A small image classifier, trained from scratch: width 160, 11.7 epochs.
Rows from block 5 of a small image classifier, named by matrix and row number. Rows with one number within an expert belong to one neuron, the router's apart. Each number is 128 + 32 x the weight over its row's rms, rounded and kept within 0 to 255. All counts start at 0.
Before each expert's rows are labels from the 100 images, of 14976, where the router gives the expert most weight on average: "lies over" is the class under the peak. Only what is clearly more common there than usual is listed. The data: rendered landscapes of hills, water and sky.
# router: router (model.blocks.5.mlp.router.weight, 8x160, trained with AdamW), inputs 0-159
# up: expert up (model.blocks.5.mlp.up, 8x32x160), inputs 0-159
# down: expert down (model.blocks.5.mlp.down, 8x160x32, transposed), outputs 0-159

# expert 7
lies over: steep ground
router.7 [168 126 129  87 105 178 151 100 114 122 146 174  93 127 123 150  77 143 122 174 118 162 133 125 107 136 113 117 144 140  80 182 189 155 145 196 101 182  97  71 138 127 131 182 185 153  95 153 162 134 177 138  90 138 156 173 182 135 158  70  65 118 140 101 171  94  76 112 144 112 189  77 102 142 119 138 115 148 162 159  90  97  89 110 144 139 160 110  94 153 152 159 137 159 139 129 182 111  84  87 123 153 165 108 150 127  72 170 136 124 169  98 106 142 141  91 129 137 168 157  85 155 158  86  99 106  92  78 116 120 141 181 129 154 140  85 169 185 147 168 169  88 108  88 152 135 176  90  86  65 136 163  99 148 114 137 127 175 139 120]
up.1 [168 125 107 163 146 160 107 104  77  99 101 117 148 151  73 142 111 121 124  97  65 166 144  92 135  84  80 125  72 149 200 154 114 211 130 150 105 119 139 154 147 110 119  90 143 155 138 116 145 113 111 103 111 140  66 141 163 173  90  86 125  96 187 134 155 164 109 147 192 151 170  94  85 105 137 177 139 137 120 182 113 140 130 187 112 141 130 140 116 111 118 158  70  93  62  79 101 131 199 100 103 127 185 103 117 119 110 120 117 135 170 105 135  73  77 109 105 168  89  88  82 102 162  79 116 168 179 188 141  99 121 154 137 129 149  78 120 100 129 137  98 128 148 141 104 109 125 172 133 165  77 132 157 151 136 148 160 105  99  58]
down.1 [174 137 115 110 147 131 199 176 147  82 110 161 102  68 163 117  98  98  87 101 126 169 103 131 153 139 138  95 153 142 141 111 160 100 124 153  94 199 105 139 110 138 129  99 107  86 122 151 163 168  96 105 106 113 153 149 125 125 132 141 140 107 102  99  80 158 157 152 159 197 190 229 145 152 100 117 135  95 135  59 187 137 140  92 142 130 182  80 103 136 120  70 124 124 170 117 159 103 110 164 115 100  72 157 148 144 145  90  80 179 139 125 103 132  84 179 150 158 169  90  92 168 123 158 152  40  65 105 129  87 130 123  93 106 142 119 113 152 123 123 153 123 168 133 129 166  39 123 121 147 134 128  98 120 118 123  72 120  96 124]
up.2 [134 130 142 116 128 155 165  84 124 118 173  90 108 117 103  63 134 116 103 121  50  93 105 144 130 142 169 188 194 101 107 160 111 101 105  72 136 161 100  74 109 193 171 170 147 115 117 113 145 105 121  91  70 107 153 126 104 150  54 174 135 115 129 137  87 112 133  86  87 132 122 152 148 126  64 122 118  99 136 102 108 156 149 146 131 170 149 110 123 142 129  89 148 145 137 158 132 174  55 108 100 124  59 105 122  33  91 137  96 119 157 117 163 152  95 168 107 107 104  89 112 157 128 106 153 127 179 115 163  90 141 181 105 110 157 141  83 154 143 112 105 133 131 135 181 112 172 165  95 157 127 194  63 194 110  93 151 143 143 104]
down.2 [130 133 136 114  99 117  96 114 155 188 155 117 108 119 165  99 142 128 112 150 121 111 102 150 151 183 130 155 142  75 137 144 123  53 112 116 149 144 128 144 111 126  87 120 138 144 133  78 121  96 141 114 156 142 115  89 160 122 127 149 103 134 180 105 123 148 140  87  75 148 107 145 161 137 180  97 140  57 121 133 151 127 179 118 187 126  92 192 124 123 186 167 121 107 115 122 145 131 190 111 115 123 122 132 107 134 167  54 164 202 112  98  93 112 140 101  98 174 166 181 137  76 157 104 151 117 151 164 134 170 166 126  79 113 103 133 130 237  86 163 148 133  87 137  59  85  68  94 131  79 168 102 178 135 149 139 200 115  67 122]
up.3 [119 118 113 155 162 149 134 104 157 107 142  61  70 103 102 158 159 168  91  56 112 165 129  93 135 125 167 124 122 148 112 122  87 143 101 163 160 177 117 103 117 148 141 235  93 123 211 127 131 141 200 139 110 101 131 120 119 135 175 162 140 118  56 147 147 124 102  78 160 137 137 148 107 132 168 142 152 122 159 115  89 142 158 128 126 103 159 148 136 139 138  96  87  99 106 100 146 120 159 107 154 153  91 161  66 150 114  64 128  81 165  46 108  59  87 140 168 105  79 143 125 176  97 185 128 127 169  88 161 167 129  99 153 122 108 141 163 139 147 140 103 179 110 111 157  93 111 162 180 116 149 137 124 158  91 105 185 164  96 125]
down.3 [ 98 102 109 172 117 117 131 154 112  74  69 130 144 136 123 112  97  92 100 149 160 127 133 147 141  81 156 141 161 129 116  89 108 119 198 158  88  78 155 143 153 130 104 141 189  93 106 129 155 111 137 100 197 120 133 137 162 120  69  97 187  94 129 101 111 103 139 138  41 112 115 115 138 146  98  67 109 162 108 104 142 191  73 115 142 196 129 107  94 136  94 127 157 147 140 116 162 173 171 106 110 169 190 147 101 182 130 121 105 135 145 163 119 101 199  85  93 119 185  74 125 138 122  64 135  88 147 166  91 117 132 145 174 128  97 169 132 188 150  87 113 115 110  93 127 102 153 122 138 150  67 125 130  72 124 134  90 140  93  55]
up.4 [ 93  92 145 108  50 122 137 119 171 137 150 110 109 110 103 141 144 119 157 120 139 139 137 134 148 105 169 117  84 141 162 174 221 169 108 134 142 104  52 176  93 110 154 156 165 190 129 152 139 128 177 119  83 125 164  93 143 135  65 142 130 137 139 101  96 137 101 114 177 145 132 162 126  49 162 152 144 171 123 145 134 162 150 159 104  86  94 142 172 140 160 114 107  81 129  86 103 149 193 141 124 131 163 139  93 112 155 159 111 116 123 146  88 157 117 130 174  62 148 140  89 118 122 105 208 216 191 118 147 148  80 144 104 195 122 121 139  93 131  69  84 173  99  91 122 113 115 123  88 152 163 111 151 149 136 128 151  74 102 142]
down.4 [153 125 156 134 199 163 114 146 135 151  98 118 128 131 134 141 154  87 113 119 114 159 159  90  70 188 130 128 198  70 130 104  73  64 179 110  94 170  89 158  87  79 116 116 142 147 101 156 171 152 121 152 126 173 158 129 148 107 146 168  45 126  84 165 172  81 140 160 166 180 136  96 124 125 104 108 139 111  78  95 113 139 107 151 170  99 178 125  59 137 158 148 154 127 131 100 119 148  86 115  94  85 127 167 148 115  86 137 151 146 134  76 120 148 108 121  97  82  92  77 140 132 149  66  78 166 130 141 144 156 148 114 160  78 101 173  91 168 107 120 164 133 136  79 139  81 169 118 177 182 121 126  83 123 153 117  92 144 138  76]
up.5 [170 140 107  94 146 181 168 135 112 143 146  96 207 155  76  94 129 110 102  51 165 111 119 140 117 116 106 158 209 134 160  69 117 140 131  93 201  78 176 142 143 129 124 142  74 108 118 110 136 120  56 146 156 150 146 107 142 122 140 144 104 131 133 131  98 113 147 132 103 132  77 177 104 114  78 120  85 143  95 151 147  91  73 155 101 141 145 104 135 192 102 107 108  73 140 143 100 142 140 109 110 148  82  62 129 160 145  84  76 134 118 128  98 246  77  79 135 157 124 121 115  98 133 123 105 166 158 161 134 113 145 159  78 150 161 130  98 149 150  77 124 114  93 155  89 123  96 163 108 168 124 187 122 134 118 140 146 137  72 129]
down.5 [107 117 147 108 132 125 132 104 102 130 159 178 133 143 129 127 116 141 178 187 143 164 154  97 204 138 189 162 145 173 164 117 165  67 123 148 113  97 142  58  55 147 125 117 114 153  81 106 114 126  68 126 109 154 161 134 101 130 136 119 125 117 161  54 118  90 152 109 118 199  77 102 161 119 158 117 127  89 178 128 166  88 174  81 154 147  69 164 177 203 104 146 108 129 105 148 128 106 137 131 122 161 120 102 106  79 142 104 143  86 142 107 168 102  99 129  88 127 163 143 113 125 126 158 141  80  88 169 136 152 115  99 116  81 110  38  92 147 109 106 117 172 148 132  90 144 135 176  99 105 146 155 198 164 120 205 124 138 149 120]
up.6 [ 82 142  74 147 129 126 135 114 100 196 162  95 105 149 114 104 133 139  46 199 108 132 160 127 130 166 165 141 134 169 104 105 120 183 123 143 149  58 117 159 159 157 154 146 103 134 144 149 196 101 191  94 100 162 139 103 105 209 103 121  91 146 138  89 115 150 102 161 123 166 132  89 160  86  52 158 105 146 123 137 130  90 130 163 115 159 123 120 123  90 138 103 114 155 137 121 168 119 145 141 126 146 102 118 131 124 124 110 124 115 153 108 140  96 142  92 142 154 173  77 175 144 130 190 168 193  30 105 126 104 123  91 136 131 116  96 137 105  85 159  81 130 175 196 146 135  85 194 133 119 111 108 104  97  95 118  81 103 125 195]
down.6 [139  89 119 169  95 108 127 137 181 119  49 171  96 112 130 118 121  77 127 138  98 147 102 164 123 115 117 165 118  87 136 148 101 121 139 144 134 164 160  84 130 200 137 131 127 205 212 149 137  92  98 110 101 177 137  98 159  89 145 135 124  88 124 133 171 153 121 139 123  75  92 119  99  85 109  70 211 144 136 131 102 114 121 132 184 104 100 128 132 133 130  31 109 132 113 109 152  72 103 105 104 120 139 114 138 102 219 103  69 149 132 155 163 166 113 154  98 110  80 168 107 109 159 132 101 132 115 136  76 211 137 123 120 107 131 126 140 178 163 116 131 105  97 110 115 181 132  82 165 149 123 163 101 181 187 103  93 134 126 132]

# expert 6
lies over: steep ground
router.6 [168 114 119  84 121 179 167  95 101 122 154 162 101 122 127 138  75 134 119 168 132 169 136 124 104 122 143 114 152 129  72 180 192 162 166 192 106 182 115  73 130 128 135 172 198 149 122 163 151 129 160 142  92 144 140 174 160 121 165  71  70 123 145 102 166  91 103 118 135 110 174  76 101 156 130 143 126 157 163 152  88  95  92 109 129 149 157 110  91 146 152 155 127 159 148 140 185 111  79  95 132 153 159 141 162 134  64 168 109 127 170  95 121 114 152  57 126 132 156 166  98 152 162  95 132 110  95  70 124 119 152 192 146 172 114  79 160 188 149 143 165  89  98  90 157 139 190  78  78  91 140 167  98 149 110 141 127 171 123 119]
up.1 [160 120 127 124 177 167 158 130  74 120  97  71  72 114 167 109  81  70 108 106 155 146 140 123 157 135  91 137 107 132 168 179 149 163 105 143 162 129 104 103 105 129 100 118  92 176 128 154 108 133 122 161 145 140 106  69 169 105  85 113 127 158 134 125 196 145 186 177 189 147  83 171 164  89 191  65 112 190 130 123 132 103 110 134 132 122 164 139 153 123  98 114  75  61 134 143  60  73 107 142 121 100 190 111 143 125 122 125 172  99 168  99 136 169 124 116 176  70 167  54 108 100 110 133 166 159 194 160  91 108 124  88 147 157 107 110 155 155 140  88 119 153 114  91 137 110 101  84 173 134 131 161 131 171 138 144 114  87 129 135]
down.1 [116 123 140 108 100 123 141 102 145 106 165 135 119 135 134 131 132 116 164 143 109 151 162 154 115 123 180  76 149 170 113 105 136 107 122 124 103  99 180  94 111  89 159 100 147 180  95  77 172 115 185 106  83  93 150 137 121 157  71 126 202 110 154 136  88 107  88 107 151 178 225 115 123 168  63  92  84 124 183 169 167 172 115 142 188 143 133  94 141 180 139 127 203 131 149 118 143 141 126 100 143 140 131 166 137 130 130 171 139 145 123 176 124  94 127 150 133  93 133 124 141  54 107  99 169  79  96  81 115 126 150 214  96 119 128  70  65 105 142  68  83 129  92 163 129 137 153 172 156 167 101 132 132 172 134 172  95 132 143 135]
up.2 [ 46 139 124 142 111 144 121  76 113 104 118 111 108 156 174 116 106 156  59 160 120 159 111 141 173 137 134 161 113 146 147 154 107 142 131  88 127 149 190 128 160  66 104 159 113  53 173  84 147 132  97 137 158 149 128 146 114 125 193 149 127 150 195 167 179 107 106 103 123 165 124 164  92  98 141 130 122  85 133 149 145 145 131  71 140 140 102  93 124 114  96 136 126  52  71  45  90 131  88 143 139 134  88 217 139  81 135 136 133 168 104 118 122 111  64 133 150 146 110 132 108  71  91 163  83 100 171 181 136 114 105  87 117 194 130 116 167 106 165 135 126 134 138  95 143 111 101 132 170 116  74  68 125 112 101 139 157  92 168 149]
down.2 [152  78  60  67 144 130 110 121 114 127 104 185 158 130  98 127 171  90 139 137 110 156 113  65 111 148 140 148 170 110 110 206 138 160  88 148 150 162  91 168 120 113  99 147 148 150  42 141 116  84 122 126 106  63  44 100 119 177  62  82 181 128  87 141 115 136 128 104  62 121 161  69 138 135 156 105 139 137  80 108 153 137 121 138 152 129 146 152 175 127 149 122 145 166 140 140 187 175 134 137 114  84 135  98  87 164 117 198 155 131  89 106 137 136 107 122 150  95 133 158 102 110 125 148 126  75 162  65 123 130 116 200 130 114 141 146  86 100 150 151 134  72 142 118 178 116 157  97  91 104 107 122 115 136 115  99 148 209 140 135]
up.3 [199 152 131 170 123 159 101 132 131 141 123  66 105  93  85 123 127 134 148 139 129 103 168 136 184 172  87 125 137 123 108 152 107 110 109  29 124 130 105  97 154 141  83 135  60 159 114 196 181 166 120  76 121 140  79 133 101 154 206 122  78 189 161 124 140 155 124 142 170 146 128 152  88 111 177 109 104 132 102 168 119 116 136  77 161  96 132 137 115 131  71 116 120 110 190  83  91  77  93 101 161 120 196 110 173 127 128 135 115 102 157 114 160  87 180  98 146 176 141  96  75 145 121 126 151 175 176  70 111 132 116 135  89 186 112 101 102 114 110 162 118 149 116 126 137 140 123  94 172  84 129 147 125  67 110 126 137 139  81 104]
down.3 [148 107 165 115 123 142 140  77 161 153 179 137 106 127 145 130 128 123 177 127  99 122  61 127 107 127 108  80 126 164 204 165  88  94 122 165 125  92 103 133 128 140 135 138 155 165 130 111 150 108 155 145 109 130 143 157 168 120  73  96 187 119 132 141  62  91  91  96 102 109 136 119 142  96  57  78 107 115 180 143 181 159  99  91  98 143  95  33 209  80 148 164  82  93 176 195  92 133 111 129 123 112  47 114 119  97  76 173 147 162 147 146 116 123 185 164 114 161 135 131 143 158 138  98 125 105  81  93 116 154 101 149  89 108  91 117 124 132 134 121 173  94 102 169 147 119 113 156 166 156 119 125 110 144 135 130  43 130 137 169]
up.4 [194 142 136 119  73 109 167 128 100 130 148 162 117  96  97 154 113 158 171 117 126  62 121 109 160 109 149 101 120 212  97 110 144 198 118 137 114 139 150 107 142  49 172  65 149 128 121 103 152  82 113  75 106  95  94 132 181 113 161 138 161 121 188 120  51 115 103  30 158 122 148 121 138 131 181 145 141 107 106 166  95  83  98  92 148 182 202 137 111 117 138 118 130 129 116 116 151 113  88 147 111 120 107 134  62 132  63 109 126 143 134 153 177  90 162 134 123 164 192 192 127 146 134 167  74 113 174 105 110 134 135 107 138 143 115 130 150 142 176 161 150 153 136 143 140 134 166 105 111 127 106 143 176  88 146  98  86 157 159 116]
down.4 [ 81 124 120 127 145 138 139 114 169 131 155 120 112 133 144 111 122 132 142 137  88 126 157 175 178 173  72 165 145 130 131  92 110 110  90 165 139 174  90  96 131 125  77 184 160 154 149 152 130 162 110 155 110 133 146  91 132 137 175 109 119 169 129 116  69 129 118 124 145 194 179 172 129 137  95 170 106 113 190 191 172 141  87 115  91 139  85  54 161 165 101  89 140 151 158 145  28  94 103 127 157 164  98 110 161 154 161  96 172 119 123 105 113 118 166 139  70 157 160  83 109  94 100 128 127  63 134 166 157 106 220 147 108 105  76  56 151 129 162 129 147 143  98 107  93 141  91  80 157 121 108 126 143 174  97 101 112 144 111 151]
up.5 [143 108 116 145 146 108 134 153  77 108 104 178 152 124 136 157 157 117 159  71 123  29  98 170  87 121 167 107 117 137 144 152  51 103 142  61 233 121 116 149 123 102 110 152 190 146 134 102 147 141  66 169 134 116 162 130 123 116 147 154 142 180 133 100 154 122 124  79 128 140 111 153 142 112 155 109 150 127 131  61 163 190 117 148 123 128 121 118 128 142 125 126  44 151 149  98  65 142 138 104  98 134 124  92 138 107 120 174 140 105 133 123 145  57 168 149 148  94  70  87 212  92 148 121  89  76 110  95 141 110 129 163  81 146 101 117 198 114 123 100  85 179 117 100 106 124 109 110  82 139 151 143 133  98 116 173 108 141  98 113]
down.5 [119 139 122 130 194 150 112 147 208 116 102 150 171 164 102 104 113 152 105 134  91 152 131 129  67 151 184 108 214 113 103 117  88  81  88  96  99 148 110 197  70 181 118 127 120  91 198 110 152 179 125 118  97 141 112  98 114 124 120 148 150 123 134 127  97 137  97  91 162  82 136 121  95 116 176 136 117 115 201 116 103  96 120 121 125 139 145 139 102 134 137 126 155 168 105 115 138 152 118  74 150 111 151 114 109  89 116 114 159 122  87 154 147 135 109 170 150 100 150 104  73 137  95 125 168 143 150 140 110 129 119  78 112 137 188  91  67 154 161 179  67  69 124 102 219 112 162 148 205 138 160 130 121 120 146  48 111 142 144 160]
up.6 [120 157 157 155 134  67 159 100  81 153 130  74  97 183  84  73 135 111  84 213 149  91 102  75 144 157 121 163 124 172 173 153 100 111 119 145  91 107 141 109 134 121 176 125 147 155  97 109  88 121 176 122 125 177 122 142 116 187 117 109  84  90  80 138 144 145 181 142 160 103 154 132 111  53 105 140 119 129 132 164 129 134 109 146  94 102 138 125 133 106  92 175 165 129 167 128  93  89  64 113 144 149 227 150 181 107 159 132 170  63 117 146  79 150 138 190 108  74 121 109 111 144  99 189 126 177 117 121 113 118 156 118  88 178 117 160  96 120 130  96 106 157 188 126 144 131 141 103 117 118 180 113 161 160 158 140 131 103 173  99]
down.6 [177 140 143 163 132 149 130 101 136  84  48 178 111 135 126 137 145 166  88 122  85 123 134 202 122 141 141 114 115 149 107 108 131 123 171 145 154  55  95 125 115 182 179  99 129 135  97 182 174  83 145 143 138 188 145 156 121  68 127 143 151 109 179 118 151 140 111 153 168 159  71 121 112 132 112  96 134 151 160 149 133 114 194 162 133 149 157   7  67 148 111 141 172 112 124 132 158 130 134 136  63 162 101 106 108 111 124 117 106  82 142 123 110 153 100 174 158 104 145 176 114 139 139  93 126 180  78 129  94 101 115  89 168 121  72 144 133 127 104  93  79  98 100 139  43 130  88 161 156 108 171 104 135 171 110 114  92 123 151 125]

# expert 2
lies over: sky
router.2 [104 134 139  93 112 171 164  99  92 107 152 120 102 143 104 152  76 173 153 185 119 161 118 123 112 138  95 169 148  72 120 174 180 186 140 216 129 176 134  78 100 180 123 156 166  98 137 142 134 170 136  78  92 137 117 155 178 180 169  75  66  78 131 105 144 101  68 173 161 110 167  91 123 171 143 149  99 159 167 134  84 103  96  96 166 130 160 108  90 108 152 150  83  99 136 105 195 119  56 148 119 146 113 113 158 134  85 159 162 128 162 103 128 114 117  91 144 157 133 171  94 148 147 104  55 110  67  93 124 121  82 172 110 122  93 112 128 177 149 161 153  83 137  86 148 129 130  84 125 107 125 120  97 116 108 131 133 146 122 116]
up.1 [161 158  96 124 144 150 164 114 172 142 143 178 173 142 136  87 136 111  97 115  92 139  89 175 104  88 126 144 142 116 180  72  81 109 113 145 151 197  83 122 103 142  95 169 193 162 101 179 163 131 112 102 127 113 120 105 153 123 123  91  88  98 128  77 151 157 120 102 140  95 119  94 112 101 127 135 147 126 132  98 125  73  97 133  91 100  99 116  89 171 130 174 135 105 127 158 149 148 110 135 174 146  77 210 172 129 149 136 172 130 143 126 116 106  95 147 107  64  86 142 198 139 130  70 167 113 182  68 127 134  99 152 113 108 184 191 200 113  88  81  98 135  66 136  82 128 104 104 198 150 153 125 151 146 153 129 109 140 107  77]
down.1 [188  58 128  99 102 113 171  74  91 161 145  99 124  92  96 108 151 157 139  99 118  97 141 100 143  96 186  56 155 159 119 114 137 161 133  83 173  95 159 103 123 127  87  97 129 154 104  88 132 114 149 155 202 111 151 129  68  99 172 147  62 178 129 109 140 165 153 110 104 115 132 128  79 151 142 134 115  66 111 177 130 148  94 129 121 179  95 143 109  65 165 129 147 130 137 146 155  93  96  94 112 128 176 142 133  73  85 182 111 141 103 133 132 114 172 140  77 114 156  98 138 128 188 124 117 145 211 172 144 105 139 172 174 130  87 168 136 153 194 184 144 140 150 123 165  92 136 144 164 106 137 111  94 188 142 120 127 122 185 118]
up.2 [146 127  80 117 161  76  85 168  91 160 144 104 110 115 103 133 113 172 138  85 192 118 118 144 167 109 101 167 132 143 126  95 128 123 123 111 194 127 103 147 150  83  97 129 115 139 169 120  82 104 142 158  80 106 126 153 169  52 160  88 118  81  52 156 245  97 122 113  95 197  74 166 135 110  99 114 138 111 121  83 155 148 149 157 103 143 115 151 148 128  98 124 124 152 111 144 141  98 137 105 130 107 179 133  94 155 144 140  82 105 155 168 182 117 122  99  77 166  59 121 186 133  73 109 140 179 155 126 138 104 122 107 152 165 113 108 154 121 134 114 125 154  79 105 142 154 103 118 163  58  84 134 191 146  94 159 163 142 125 168]
down.2 [102  87 121 123  83 110 207  88 179 152 103 149 141 152 154 133 110 148 136 146 123 157 138  86 117 123 134 104 116 143 165 141 187  75 170 128  78  55 142 124 164 161 139 148 121 160 107  89 149 111  56 200 124 154 161  76 102 143 146 175 171 158  80 102 100 139 142 118 108 103 147 145 163 116 104 190 106 197  95 155 136  88 148 131 145 160 146 181 123 169 103 172 126 117 116 141 142  85  96 115 120 114 170 114  54 124 165  94 147 139  83  92  96 140 171  97 141  71 149  72  96  92 124 121 140  69 159 149 168 121 150 130 132  89 189  80 123 109 164 131 141 174 100 168  73  80 130 138 145 135 170 100 125 100 124  99  90 107  99 101]
up.3 [118 111  83 119 165 127 157 101 144 129 146 115  80 106  96 118 131 174 171 136 152  70 119 156 138 155 164  86 133 146 121  86  63 213 118 129 101 136 136 122 121  94 141  85  57 123  98 118  98  72 138  92 134 121 141 161 119 124 141 116  71 128  89 115  54 142 101  83 167 141 126 128 102 162 180  66  76 157 115 173 170 103 125 116 132 164 103  96 107  34 152 127 132 135 154 104 149 103  79 137 162 101  27 116 146 110 159 146 176 109 139 163 133 162 130 118 127 143 179 185 143 121 157 166 138 111 149 126 136 141 163 165  98 188 142 167 135  80 149 124 100 118 127 161 100 146 194 118 147 139 109 145 164 168 178 152 126  64 144 160]
down.3 [107 113 130 121 101 148 130 131 181 113 180  96 204 171 170 119 141  89  36 163  98 166 177 166 108 127 108 176 163  56 116 180 158  53 124 110 127 121 119 137 119 182 135 143 108  97 174 132 152 124 135 132 154 133 144 111 130 146  95  71 137  85 119 155 144 123 105 116  49  83 119 155 133 162 122 124 147 123 132 149 147 124 107  74 110 102  65 151 150 165  83 159 106 107 124 128 187 160 135 107 115  73 146 127 120 144  99 146 126 143  98 119 128  79  98 132 158 155  93 112 124  98 159  81 173 165 145 112  58 127  81 120  91  88 131 144  86 182 130 148 119 153 131 151  56 117  86 157 150 112 155 153 128  97 103  92 194 130  52 143]
up.4 [132 144  99 146 121 137 173 147 103 135 146 105 210 160 176 126 161 100  72 169 121 122 139 144  93  84 101 123 165  97 126 124 157 181 103 126 158 105 136 113 149 150 143 127 124 124 141 110 140 158 202 150 177 106 131 121  77 159 106 128 135 102  81 123  79 104 127 129 131 113  96 172 152 100 119 115 102 147 132  34 133 126 155 145 174 112 102 111 108 124 101 155  54 159  53 130  97 154  89  79 111 154 155 161  93  88 120 101 152  89 159 157 137  92 150 145 134 133 108  31  53 151  94 137 119 102  98 156 154 127  88 137 186  76 147  96  95 130 129  87  78 135  65 183  85 118 110 119 190 142 132 102 158  67 129 150 106 140  94 115]
down.4 [157 146  85 119 131 151 119 151 145 152 101  89 153 129 163 243 136 142 166 167 131 126 115 135 106 103 129 141 134 128 136 174 116 161 144 101 152 236 175 159 102  86  99 115 212 117 107 127  73 148 135  63 130 126  96  82 144 101 140 119 179 112 132 118 134 123 115 135  88 145 153 128 144  93 166 109 114 162  85  85  85 130 148 124 127  92 144  99 147 180 111 126 139 157 107 150  72 177 144 142 128 119 141 124 111 114 110 120 137  97 102 139 136 113  72 153 134 163 188 122 133  71 134 152 112  43 108 146 135  58 104 121 177  84 164 147 114 154  57 221 164 123 128 139  88 105 101 108  93 100  97 165 145 127 124 138 106  98 175 104]
up.5 [ 17 156  80 116  98 122 125 104 189  91 131  24 111 129 167 111 110 177 165  93 175 115 109 120 120 148 132  89 150  59 150 106 129 144  93 162 129 150 128 125  98 116 132 196 179  94 116 135 126 108 149  71 141  98 145 121 117  99 117 123 194 135 101 145 115 140 118  63 135  95 113 158 141 196 106 125  98  82 141 104 130  96 127 108 131 133 144 140 125 130 133 157 163  66 118  80  40 141 106 111 180 125  61 143  89 154 148 151 172  98 105 146  92  38 109 138 151 140 166 181 137 154 115 157 150 135 162 212 146 146 136 161 106 112 135 125 133 147 140 140 124 125 147 152 122 106 122 134 148 152 167 120 139  69 110 135 142 161 111 144]
down.5 [156 121 165 125 162 120 151 164  82 137 107 192 167 124 149 127 172  91 100 194  69 160 151 166 104 165 207 111 114 128 118 180 173  96 118 123 100 187 132 115 143 132  68  80 151 149 108 150 101 138 110 126 134 108  56 102 159 122  66  90 134  95 160 173 112 152 192  86  65 120 114 140  95 146  83 144 146 119 109 103 101  92 123 129 108 100 161 184 136 151 118  72 146 194  56 117 172 141 134 200 124 119 168  79 123 132  95 147 140 119 145  87 104 146  95 169  65 146  86 140 126 120 132 131 109 179 126 104 123 149  82 129 169  75 146 119 129 162 120 138 125 109  98  84  96 128 160 130  95 117 103 109 118 150  94 176  87 159 120  98]
up.6 [131 153 134 131 107 145 125 115  97 142 101 152  80 143 158  73 148 129 116 103  96 114 164 108 139 141 100  77  93  87 112 168 114 120 109  71  82 143  81 157 157 182 129 101  87 133 155 127  92 129 218 115  85 142 178 126 123 158 126  99 150 115 141 125  84 136 106 113 114 131 201 205 159 148 157 134 138 101 114 158 171  40 186  92 107 159  96 124 129  91 167 148 123 136 112 129 160 124 126 102 125 134 101 184  73 115 124 115 138 183 119 135 140 130  93 146 126 176  90 145 101 175 134 136 153 192 102 179 143 135  67 140  30 143 143 163 153 142  93  95 133 145  47 121 139 187 161 108 110 142  96  72 145 111 139 137 131 181  96 129]
down.6 [152 171 106  76 106 146 146 157 155 131 128 114 132  82 122  91  71 100 113 105 139  97  98 133 158 118 144 153 134 162 126 152 118  78 126 175  81 115 134  81 102 156 128 128  24 159 171  92 136 132 206 181 163 161 112 127 140 131 102 135 174 122 147 156 115 124 120 143  64 190 149 177 153 160 114 127 126 183 169 109 138 149 121  94 115 134 179 125 156 119 138 168 150 120 155  76 117  78 131 133 173 129 181 137 101 135 146 119 127 144  96 144 130 161 163  70 134 166  90 198 158 148  58 111 143 117 147  77 152 111 107 153  53 172  98  60 131 123 108  93 137  87 158 118 109 135 108 115 148 167  85 200 129 173 138  98  87 149 152 176]